config.yaml
hop_length: 160
stem: "single"
head_dropout: 0.2
muon_scale: "spectral"
momentum: 0.85
epochs: 29.2
adamw_weight_decay_other_params: 0
Rows from block 2 of a small sound classifier, named by matrix and row number. Rows with one number belong to one channel. Each number is 200 + 20 x the weight over its row's rms, rounded and kept within 0 to 999. All counts start at 0.
After each channel's rows are labels from the 100 clips, of 14976, where the channel reaches its highest value: "lies over" is the class under the peak; "responds to" is what is common among them. Only what is clearly more common there than usual is listed. The data: strings of digits, spoken by a formant synthesiser in many voices. In brackets: how many of the 100.
# convs0: first width-7 conv, stride 2 (model.blocks.2.convs.0.weight, 192x128x7, standardized in use, each kernel summed), inputs 0-127
# convs1: second width-7 conv (model.blocks.2.convs.1.weight, 192x192x7, standardized in use, transposed, each kernel summed), outputs 0-95

convs0.30,200,212,236,208,207,215,193,195,198,214,195,148,233,195,220,213,190,231,206,231,192,201,194,202,179,201,206,173,196,192,161,219,230,229,229,182,229,192,235,216,196,187,185,192,198,178,144,195,199,156,200,217,184,199,186,178,192,212,221,196,220,197,202,193,199,182,197,207,211,230,173,184,228,194,193,190,238,223,195,208,210,171,183,162,196,213,234,192,180,247,190,214,219,204,142,203,207,222,182,194,181,182,202,192,216,197,223,176,207,184,187,191,180,219,205,217,187,211,205,222,194,197,168,193,166,192,211,238
convs1.30,213,243,190,192,151,238,194,188,226,215,201,171,196,216,191,212,215,194,218,201,187,193,243,189,172,194,212,190,193,204,226,215,180,212,212,173,192,189,185,219,196,184,209,189,166,198,185,194,165,160,185,215,205,146,231,196,196,169,189,218,189,185,188,207,218,167,192,197,174,183,183,177,246,208,219,194,223,204,191,204,218,190,212,188,207,218,210,178,198,211,230,206,191,228,201,228
lies over: /ʌ/ (65); /aɪ/ (27)
responds to: number of digits: 1 (86); "one" (65); first digit: one (61); last digit: one (60)

convs0.71,172,205,215,205,184,236,208,179,233,203,201,192,189,220,187,202,212,195,225,217,177,201,211,227,180,185,200,201,174,213,200,193,201,182,184,219,231,224,217,219,212,200,178,173,183,172,204,206,190,200,204,184,160,223,173,197,214,189,213,212,189,212,195,230,175,201,198,204,183,184,145,176,193,230,228,227,194,194,178,174,194,208,189,239,221,204,192,211,203,175,225,157,160,195,193,189,193,208,200,185,206,205,185,210,191,172,171,207,181,220,227,178,192,246,175,166,235,198,220,195,187,192,222,205,182,246,230,242
convs1.71,230,181,225,189,188,189,202,218,202,180,189,201,202,184,184,165,222,219,220,204,200,236,230,180,200,217,200,211,202,199,200,228,173,214,220,204,173,200,185,206,187,165,207,169,181,180,212,187,193,189,217,205,177,195,226,219,179,200,188,221,208,216,197,223,213,196,209,234,184,211,139,169,213,227,213,169,207,201,215,203,197,177,185,221,207,183,174,210,183,184,211,180,163,156,211,169
lies over: /ɹ/ (59)
responds to: number of digits: 1 (77); "three" (59); first digit: three (57); last digit: three (43)

convs0.88,174,184,170,203,185,197,185,188,225,228,170,170,177,231,220,205,216,190,193,169,211,189,205,228,197,237,206,236,202,159,210,199,167,203,196,241,203,221,207,152,212,177,153,221,202,225,224,212,209,208,213,212,177,190,194,244,199,205,193,185,203,190,204,203,202,215,185,194,188,198,195,210,249,171,200,217,214,228,185,192,219,185,169,177,222,225,208,217,240,207,183,203,222,228,227,188,172,156,219,189,195,222,212,200,189,195,209,195,203,197,212,178,199,192,184,202,179,192,204,190,183,239,168,179,174,196,207,188
convs1.88,186,234,205,191,205,203,194,226,202,235,207,221,221,182,191,210,206,233,193,190,182,211,238,191,197,181,214,185,216,204,188,193,209,190,231,218,207,206,202,198,189,221,215,196,213,193,204,235,208,223,197,234,188,218,254,211,192,209,216,206,231,206,179,234,211,198,190,208,187,195,188,229,181,196,167,189,199,210,212,176,181,202,198,195,240,248,203,182,216,217,215,249,249,229,204,200
lies over: /t/ (59)
responds to: number of digits: 1 (92); last digit: eight (34); rumble (33); first digit: eight (32)

convs0.28,220,181,170,238,231,179,195,223,181,209,194,214,215,220,189,228,205,217,217,199,197,186,189,236,162,205,191,200,214,224,182,172,192,207,163,196,163,167,193,199,185,207,204,192,187,226,191,204,212,211,222,212,194,190,226,172,200,195,191,215,205,161,240,209,180,203,211,214,193,187,170,202,177,160,238,199,208,233,172,195,208,179,211,208,162,208,196,204,166,177,178,243,197,199,216,196,160,207,231,201,199,167,170,203,187,208,180,199,215,215,224,214,204,185,224,207,178,204,208,202,205,199,241,217,241,200,220,167
convs1.28,193,181,198,208,211,194,213,186,168,200,200,200,181,184,156,228,182,184,180,199,190,205,192,211,203,211,199,178,196,197,182,194,190,220,196,191,213,209,206,194,183,170,197,206,184,209,198,225,156,211,202,163,188,154,205,189,195,203,174,126,202,194,165,193,208,195,170,191,195,194,194,189,210,215,265,194,200,191,189,195,187,177,189,207,208,158,215,208,207,176,170,208,254,182,168,152
lies over: /t/ (75)
responds to: number of digits: 1 (73); "eight" (54); first digit: eight (49); last digit: eight (32)

convs0.38,188,204,228,177,225,241,210,208,197,186,211,182,195,179,183,193,188,185,195,215,172,233,215,203,213,197,232,135,219,228,225,160,216,194,199,165,205,218,182,201,204,211,187,202,178,172,191,205,190,217,203,207,201,185,227,225,200,199,220,197,232,191,208,205,211,193,180,245,200,206,223,202,193,213,173,261,194,174,226,188,193,204,201,219,203,195,152,201,215,202,180,223,198,185,215,182,181,220,182,207,204,198,185,213,184,187,207,184,176,163,203,213,197,172,239,178,227,190,178,211,231,198,201,213,201,191,192,148
convs1.38,230,191,229,187,215,245,172,199,217,235,205,220,222,179,215,213,154,201,202,206,209,237,195,221,195,173,208,210,216,186,211,177,230,206,207,217,195,239,216,224,213,190,196,226,181,180,229,213,200,174,179,201,193,197,226,172,186,241,200,179,231,231,160,188,212,205,192,213,200,217,168,193,191,203,190,189,260,195,173,213,220,220,165,209,180,187,212,199,232,171,190,191,230,214,205,220
lies over: /t/ (46)
responds to: number of digits: 1 (82); first digit: eight (37); last digit: eight (37); first digit: three (35)

convs0.168,170,233,170,213,204,207,198,203,210,209,200,179,215,168,199,213,220,212,184,205,186,206,208,234,170,221,163,253,170,206,233,220,216,168,211,175,197,225,201,248,199,186,200,193,202,206,161,208,240,221,188,217,201,211,196,205,198,229,194,255,206,204,181,167,210,185,185,201,213,198,200,216,212,207,207,190,184,210,208,204,200,209,184,188,193,211,174,215,218,200,205,189,239,206,206,207,184,196,193,195,157,198,199,217,159,217,201,190,188,199,218,188,201,216,131,193,209,199,211,211,176,173,196,201,205,210,215,143
convs1.168,204,167,165,188,219,217,210,189,191,196,211,230,198,160,194,188,169,210,186,208,215,189,199,218,244,200,190,163,202,211,190,171,211,165,209,201,236,199,190,164,209,228,208,215,223,214,215,194,218,192,215,213,188,210,173,185,211,154,184,187,184,188,205,199,197,198,194,238,222,191,205,197,203,178,195,193,225,244,211,193,203,206,220,187,219,210,212,186,201,210,193,194,209,203,184,204
lies over: /ɹ/ (45); /n/ (39)
responds to: number of digits: 1 (96); first digit: one (43); last digit: one (41); last digit: four (40)

convs0.49,230,193,169,180,211,208,194,218,186,216,241,210,212,221,182,229,188,227,186,212,185,186,193,214,210,210,194,206,229,207,200,204,189,178,171,252,211,188,202,205,231,196,207,174,162,184,181,215,206,164,206,177,191,174,183,203,213,185,188,221,227,248,211,197,214,208,209,198,204,208,218,215,201,194,222,225,199,179,204,186,173,203,181,211,177,178,175,170,207,209,216,194,203,184,225,225,210,212,224,227,207,152,158,209,174,211,176,231,189,200,181,164,163,212,220,210,171,176,187,191,204,231,178,193,204,229,237,192
convs1.49,245,235,187,194,186,176,197,209,201,202,202,211,185,246,201,207,206,191,194,186,191,258,196,189,171,203,173,193,176,223,215,203,175,210,226,192,208,213,190,217,198,217,180,186,207,203,184,202,230,233,153,188,185,197,200,253,216,206,192,255,166,194,194,192,218,188,221,197,206,192,180,187,188,172,232,230,163,199,196,202,178,190,226,197,198,155,186,187,203,199,195,182,174,189,204,196
lies over: silence (94)
responds to: pink noise (62)

convs0.154,239,200,232,183,167,212,226,237,194,205,218,186,189,175,188,218,232,226,179,235,218,198,230,166,188,169,191,160,212,219,202,180,205,178,181,205,204,228,190,245,205,205,191,180,201,205,155,207,205,187,197,205,140,189,175,209,192,179,205,186,222,204,211,209,169,203,211,206,183,213,209,210,209,190,201,194,186,222,226,198,242,182,214,169,194,186,239,185,224,181,194,181,223,186,179,192,208,187,201,214,229,172,190,250,219,184,192,206,199,197,218,201,207,205,220,178,204,201,208,178,193,201,164,174,210,179,219,206
convs1.154,180,216,244,216,223,221,178,242,196,216,189,204,209,224,207,178,201,213,156,184,199,221,188,182,195,201,209,198,203,193,201,189,202,217,189,193,206,212,207,219,247,218,179,219,193,201,190,232,202,210,214,225,190,178,183,207,168,202,229,163,169,218,214,222,196,205,226,175,181,210,202,193,225,211,238,204,206,222,207,209,194,209,200,195,180,210,247,194,216,220,189,161,186,208,196,256
lies over: /ɹ/ (37); /t/ (36)
responds to: number of digits: 1 (84); thin (high-pass) (39); last digit: two (36); first digit: four (34)

convs0.16,197,200,196,182,268,196,200,174,186,206,198,162,171,193,208,233,238,222,219,212,165,200,216,212,162,181,223,211,201,230,180,225,203,200,218,227,217,213,193,228,189,207,187,181,217,227,220,190,191,199,202,212,178,188,170,165,190,195,202,230,239,195,196,173,220,178,191,174,199,207,193,206,212,195,197,189,226,211,188,185,212,180,175,185,202,201,179,216,217,234,183,179,250,203,246,183,200,188,198,227,201,194,194,234,191,196,168,211,210,204,164,184,162,196,209,199,169,174,215,189,178,198,204,216,183,223,200,199
convs1.16,192,220,195,208,167,184,185,221,244,273,199,193,191,207,212,203,177,171,209,171,158,204,222,195,193,183,203,194,190,180,166,197,199,185,240,160,174,212,208,234,208,236,211,250,186,208,187,219,176,218,199,171,233,180,159,176,218,182,196,200,216,170,226,192,207,192,192,209,181,198,231,215,189,221,154,217,244,180,200,170,190,202,175,198,208,194,208,210,222,183,201,197,187,193,225,220
lies over: /ʌ/ (27); /aɪ/ (27)
responds to: number of digits: 1 (82); thin (high-pass) (29); last digit: one (27); whispered (26)

convs0.7,203,195,234,192,200,217,212,214,197,171,192,189,188,248,183,175,220,172,200,193,229,200,178,176,205,211,212,195,208,189,171,202,194,172,205,183,216,204,210,180,206,198,208,213,211,203,164,193,194,192,218,222,182,257,193,194,175,220,206,175,186,188,207,214,234,168,197,160,218,179,226,177,183,192,188,224,208,213,184,181,165,212,198,187,172,184,243,184,202,217,198,200,202,213,244,212,200,202,186,193,165,212,225,222,180,238,164,175,172,187,209,164,194,210,180,217,233,202,237,177,211,209,208,223,233,203,197,222
convs1.7,232,188,207,158,195,205,235,181,230,207,195,244,193,192,198,201,208,175,224,189,191,197,249,255,178,201,186,219,205,162,167,202,181,202,208,207,179,197,203,198,213,196,208,212,171,214,202,185,206,206,198,233,167,197,242,185,212,184,190,251,246,218,213,228,185,199,189,196,249,210,217,210,213,204,198,226,190,182,160,189,209,221,201,198,200,183,199,213,207,218,186,182,214,171,187,194
lies over: /t/ (57); /w/ (28)
responds to: number of digits: 1 (90); first digit: eight (46); last digit: eight (45); first digit: one (29)

convs0.169,205,232,190,201,204,199,235,227,228,203,232,221,217,200,198,199,208,201,250,169,173,217,193,218,217,201,219,209,190,187,220,199,215,185,204,209,223,227,201,210,216,168,177,165,200,193,201,192,196,191,186,213,238,205,197,171,176,170,182,212,176,203,189,199,188,196,187,188,186,187,183,238,229,213,161,225,211,201,204,209,223,186,213,168,179,178,253,219,223,225,192,182,189,171,212,214,210,214,180,232,155,216,224,170,174,170,197,157,209,193,183,179,195,204,185,222,216,215,196,173,204,221,194,182,203,208,201,165
convs1.169,214,204,205,238,238,205,194,178,172,201,217,177,189,205,194,206,211,209,210,180,192,173,234,220,229,160,173,187,169,220,210,191,192,210,193,197,221,214,240,193,208,204,191,198,223,215,195,207,201,187,230,159,173,169,183,215,196,201,183,186,206,191,230,186,225,176,202,216,166,201,197,168,214,194,184,219,185,223,192,217,184,189,203,181,195,206,207,211,167,202,213,190,193,217,214,188
lies over: /t/ (100)
responds to: number of digits: 1 (91); "two" (84); first digit: two (80); last digit: two (78)

convs0.188,186,217,188,201,199,198,166,167,196,211,191,202,224,227,192,198,229,192,216,185,142,210,197,274,209,210,209,194,180,220,217,228,198,212,146,196,163,149,199,182,202,190,180,204,216,163,227,186,213,202,206,207,168,208,226,188,202,197,214,178,226,180,213,165,215,186,201,209,214,177,162,222,197,183,214,178,197,200,207,196,184,203,189,189,211,187,241,207,190,207,199,210,182,230,211,221,202,177,198,224,190,233,205,206,200,190,235,213,193,175,220,209,238,226,183,199,213,201,224,214,201,193,201,197,200,200,181,171
convs1.188,203,222,209,231,237,248,203,197,218,213,203,192,203,163,208,180,203,180,190,208,196,170,176,205,204,184,221,184,216,180,174,173,205,178,197,196,163,196,173,175,187,149,197,147,200,188,187,196,186,184,213,145,197,178,176,199,182,190,196,184,201,205,213,198,213,196,221,158,195,199,206,198,184,205,221,210,201,193,196,214,200,167,178,193,207,214,134,160,206,213,230,196,252,194,187,223
lies over: /ɹ/ (55)
responds to: number of digits: 1 (84); "three" (56); first digit: three (55); last digit: three (46)

convs0.11,179,190,211,190,207,180,194,202,199,189,180,186,213,239,182,215,263,219,179,201,243,213,213,206,204,191,200,164,225,200,191,151,263,212,180,235,217,211,212,216,206,187,201,177,210,189,220,179,211,179,207,234,214,193,183,198,189,192,187,181,186,179,194,187,185,210,214,191,217,204,231,184,204,238,250,229,208,186,189,217,238,204,199,177,215,198,196,169,197,182,199,196,201,212,206,191,200,183,183,194,220,225,163,173,169,187,216,191,200,184,186,204,212,215,180,211,180,220,238,189,177,215,198,189,201,213,180,164
convs1.11,198,203,190,174,170,219,187,174,176,166,192,200,218,193,193,208,176,195,180,193,176,189,180,213,225,186,186,224,197,198,181,171,199,196,208,196,169,192,218,194,192,180,233,189,211,230,157,168,207,199,214,185,224,191,204,188,181,213,194,186,186,176,193,164,202,198,212,168,171,193,224,161,216,225,185,196,191,198,212,242,226,199,244,188,204,191,198,216,161,231,181,181,195,209,185,200
lies over: /ʌ/ (32); /aɪ/ (32)
responds to: number of digits: 1 (82); voice: child-like voice (67); first digit: one (30)

convs0.63,214,232,189,210,243,209,190,213,203,204,204,208,184,198,170,248,217,230,204,207,195,191,219,211,218,233,223,182,221,197,185,190,220,174,195,220,206,198,207,194,195,200,190,201,223,153,151,225,226,194,197,210,199,188,219,186,241,217,162,217,175,204,194,218,191,209,221,213,182,195,157,215,193,199,162,222,197,175,191,178,189,187,190,180,210,205,203,193,204,211,208,190,228,186,189,212,210,204,204,236,250,164,164,182,185,233,202,166,215,203,209,172,192,218,215,180,199,202,181,225,193,188,176,231,166,177,182,181
convs1.63,212,208,191,210,208,200,169,235,235,182,208,238,229,188,222,197,177,193,232,207,184,220,168,206,203,217,196,193,242,197,240,167,210,203,238,229,207,190,211,215,211,211,201,233,196,183,185,207,184,169,166,229,184,240,218,232,207,211,221,227,200,173,185,215,183,216,203,191,187,190,169,209,208,227,171,170,193,201,212,217,207,201,187,193,210,215,196,229,210,216,229,211,210,209,210,196
lies over: silence (98)
responds to: pink noise (57); muffled (low-pass) (35); white noise (30)

convs0.52,200,197,184,197,204,217,227,212,204,185,194,248,182,210,224,191,250,176,205,198,175,217,187,222,225,180,215,204,204,169,158,193,160,200,199,209,181,218,188,203,228,214,196,186,204,228,205,233,209,223,191,221,201,186,239,217,191,193,188,184,228,213,188,210,228,222,200,186,211,204,166,182,178,188,226,176,205,196,205,196,166,205,223,218,202,182,204,185,208,196,198,190,186,210,212,191,179,180,203,217,165,153,188,244,200,174,189,208,220,210,218,184,216,150,188,203,193,195,184,250,153,183,196,219,190,222,184,223
convs1.52,210,196,163,178,229,185,205,192,222,218,209,198,241,198,233,194,209,208,196,244,216,236,215,215,199,200,203,209,196,224,181,184,203,194,218,189,191,193,198,206,206,211,191,194,221,176,174,209,200,202,209,232,182,196,219,193,221,226,183,238,194,191,172,189,180,220,213,212,215,212,205,227,157,191,188,207,161,207,179,234,217,199,224,194,197,189,231,226,225,229,179,208,211,202,179,207
lies over: /ɹ/ (28)
responds to: reverberation (62); number of digits: 1 (53); thin (high-pass) (51); first digit: three (39)

convs0.143,219,172,223,210,187,242,172,237,236,201,181,190,187,217,184,212,192,198,216,204,199,197,185,214,224,168,208,188,217,214,210,203,200,172,217,183,185,225,233,217,210,201,208,211,210,179,190,199,206,203,185,184,234,195,204,171,214,200,212,159,196,229,178,192,255,211,159,190,205,179,160,166,203,216,198,191,193,199,184,226,210,215,199,198,205,185,205,191,191,232,221,210,200,209,169,237,170,198,182,189,189,252,243,182,208,210,248,165,195,192,201,201,209,184,181,175,231,182,194,179,179,184,183,201,196,187,207,220
convs1.143,203,185,203,201,204,176,222,170,210,158,206,233,200,192,188,171,204,207,214,224,200,147,186,191,200,185,183,220,210,199,145,202,204,196,174,225,197,208,207,216,176,151,185,152,201,192,211,148,200,232,218,181,188,241,226,195,165,199,200,239,185,202,217,185,189,201,207,210,196,182,215,186,193,204,199,190,197,169,204,220,185,207,185,198,176,173,156,210,205,221,189,226,211,186,212,164
lies over: /t/ (76)
responds to: number of digits: 1 (89); "two" (77); first digit: two (76); last digit: two (73)

convs0.174,199,216,209,199,188,199,178,174,196,236,188,205,165,183,176,190,223,195,228,208,181,212,172,226,188,213,181,218,212,174,222,212,227,196,189,181,203,256,190,177,205,202,166,183,192,181,186,202,191,214,196,183,178,198,163,217,223,185,226,177,195,192,188,220,231,174,173,179,222,217,186,226,208,209,190,232,173,218,193,196,224,187,178,201,179,209,195,242,199,228,163,209,212,212,227,191,223,193,201,188,172,199,210,229,165,216,205,199,204,217,182,154,238,213,215,216,184,216,201,203,166,213,234,233,176,187,219,199
convs1.174,212,223,209,226,188,199,188,200,197,221,193,184,224,197,222,257,221,182,182,171,210,208,224,226,235,144,164,160,167,196,205,218,198,224,156,242,198,191,219,215,213,236,209,201,182,197,210,220,224,194,216,184,206,186,198,193,225,166,198,195,191,200,179,178,182,219,223,207,181,211,213,172,185,179,190,203,167,201,219,195,205,190,204,204,234,231,209,171,200,172,202,181,183,198,199,199
lies over: silence (96)
responds to: number of digits: 1 (79); quiet level (73); pink noise (58); white noise (39)

convs0.150,232,166,256,216,205,183,185,231,182,214,198,178,222,197,210,210,168,182,226,192,237,200,200,185,198,180,229,213,180,177,193,217,212,204,240,209,205,160,195,211,206,196,201,179,209,174,202,170,184,190,196,206,224,177,165,175,218,232,215,229,189,192,202,235,151,201,185,206,214,192,179,205,205,190,203,203,198,187,192,189,213,164,192,176,200,184,205,175,202,242,208,206,197,199,174,229,207,170,212,201,198,209,187,196,174,216,155,227,211,209,194,240,199,233,203,220,195,239,209,204,171,200,230,188,202,190,173,210
convs1.150,204,199,162,179,159,164,214,176,224,171,213,177,211,201,198,196,217,208,200,207,187,162,204,202,186,165,226,187,192,204,195,206,184,173,208,194,184,215,193,200,192,239,227,251,191,225,177,203,162,186,207,216,219,179,156,186,194,199,208,221,216,205,230,221,203,192,210,206,192,198,211,195,176,213,185,197,249,186,206,171,210,195,199,190,236,220,217,228,195,203,201,208,191,215,202,214
lies over: /ʌ/ (47)
responds to: number of digits: 1 (79); "one" (63); first digit: one (61); last digit: one (51)

convs0.10,189,185,225,193,194,176,235,227,170,159,213,177,240,178,184,169,234,151,201,192,192,211,201,187,228,183,211,196,220,205,220,222,159,237,178,177,206,182,180,195,219,178,211,197,194,230,171,216,209,216,217,202,203,229,187,196,193,181,214,195,213,169,237,207,205,195,235,171,215,176,216,164,199,190,192,198,211,184,221,217,217,197,202,188,234,177,212,192,184,201,198,198,222,234,198,214,192,188,209,185,204,214,182,217,154,206,165,217,161,213,192,190,195,174,206,228,180,197,192,207,223,189,175,222,202,220,213,226
convs1.10,211,197,223,212,198,213,196,190,192,175,198,165,226,207,220,234,213,231,172,225,184,223,209,237,204,201,223,215,221,197,207,194,202,173,178,177,179,212,211,211,242,235,210,208,154,216,178,193,189,197,188,207,191,173,213,217,158,210,204,219,144,202,193,157,198,208,172,213,189,209,213,205,208,177,204,215,162,199,192,224,184,200,198,210,206,197,180,185,211,186,211,196,243,208,205,196
lies over: /ʌ/ (71)
responds to: number of digits: 1 (92); "one" (73); first digit: one (73); last digit: one (66)

convs0.42,201,202,184,245,205,215,215,201,202,187,225,212,198,204,182,198,169,196,192,188,202,174,160,165,176,245,205,207,191,217,207,196,177,191,201,162,210,232,178,170,224,198,202,193,209,169,210,172,183,227,215,193,180,206,186,194,197,200,170,208,190,192,201,196,204,202,244,205,232,218,188,232,188,207,197,245,197,208,201,191,180,208,219,185,211,199,196,215,195,193,243,192,138,192,207,195,198,187,162,223,179,175,170,234,231,206,153,195,219,224,221,185,202,217,232,162,215,197,208,219,195,189,211,220,190,214,219,186
convs1.42,200,189,208,192,177,189,195,177,208,212,219,183,190,203,203,238,196,204,216,184,205,203,203,223,210,185,199,160,198,178,192,153,195,211,188,180,192,194,188,213,204,232,165,258,183,187,212,211,188,209,198,240,211,203,279,216,244,223,194,180,197,202,192,204,193,203,224,198,197,188,205,204,172,213,190,212,176,198,201,211,197,192,195,183,194,241,221,210,198,156,166,194,194,200,217,233
lies over: /ɹ/ (42)
responds to: number of digits: 1 (90); "four" (59); last digit: four (59); first digit: four (58)

convs0.64,256,214,213,203,194,186,198,172,203,179,182,210,194,234,214,180,249,234,166,199,192,226,221,216,198,209,218,191,191,161,224,182,201,214,209,191,203,168,172,196,174,187,219,176,194,193,213,190,220,211,203,180,205,197,160,197,214,190,194,202,211,181,202,225,197,210,190,187,198,150,191,200,181,203,201,219,187,202,230,172,195,210,246,206,181,206,186,230,218,217,200,220,204,209,184,207,184,194,187,211,140,224,219,204,201,181,194,212,186,194,233,227,203,222,185,234,156,206,175,215,188,179,193,226,210,181,233,181
convs1.64,174,234,170,167,223,203,174,217,221,229,178,230,212,223,204,215,217,215,199,163,210,198,250,182,204,186,201,212,194,191,227,236,213,193,202,192,202,171,185,223,184,172,217,161,190,219,170,183,191,239,225,221,183,208,199,216,176,185,194,190,206,213,205,212,209,199,213,194,186,233,194,214,185,149,210,198,208,186,220,228,195,218,177,195,182,180,176,208,207,217,180,195,230,174,197,166
lies over: /ɹ/ (53); /aɪ/ (39)
responds to: number of digits: 1 (98); "three" (53); first digit: three (53); last digit: three (52)

convs0.27,172,175,197,202,154,196,218,194,176,192,187,215,208,172,242,200,171,214,186,213,209,218,169,190,181,190,167,179,200,224,250,200,185,188,201,213,204,202,216,197,197,186,203,169,192,219,187,187,155,233,207,224,173,211,219,187,237,214,220,173,225,210,198,159,176,206,228,235,227,191,191,201,203,180,208,227,205,209,208,219,221,208,163,194,201,180,164,228,169,197,218,195,204,215,208,256,179,212,220,202,210,207,209,179,203,225,200,203,210,220,173,207,159,204,218,212,206,217,199,208,188,187,228,180,181,206,212,183
convs1.27,227,227,227,196,188,189,190,184,194,260,205,167,241,172,171,227,216,191,181,202,198,192,159,208,192,191,210,192,195,205,209,213,215,213,166,196,217,193,200,198,184,188,218,171,193,178,211,209,196,202,201,199,178,200,191,211,172,187,187,203,206,225,182,194,213,185,179,201,199,175,195,226,183,231,218,215,170,192,200,206,193,197,202,175,212,225,201,169,202,165,166,214,220,208,218,219
lies over: /ɹ/ (31)
responds to: number of digits: 1 (80); first digit: zero (29); last digit: zero (29); clipping (28)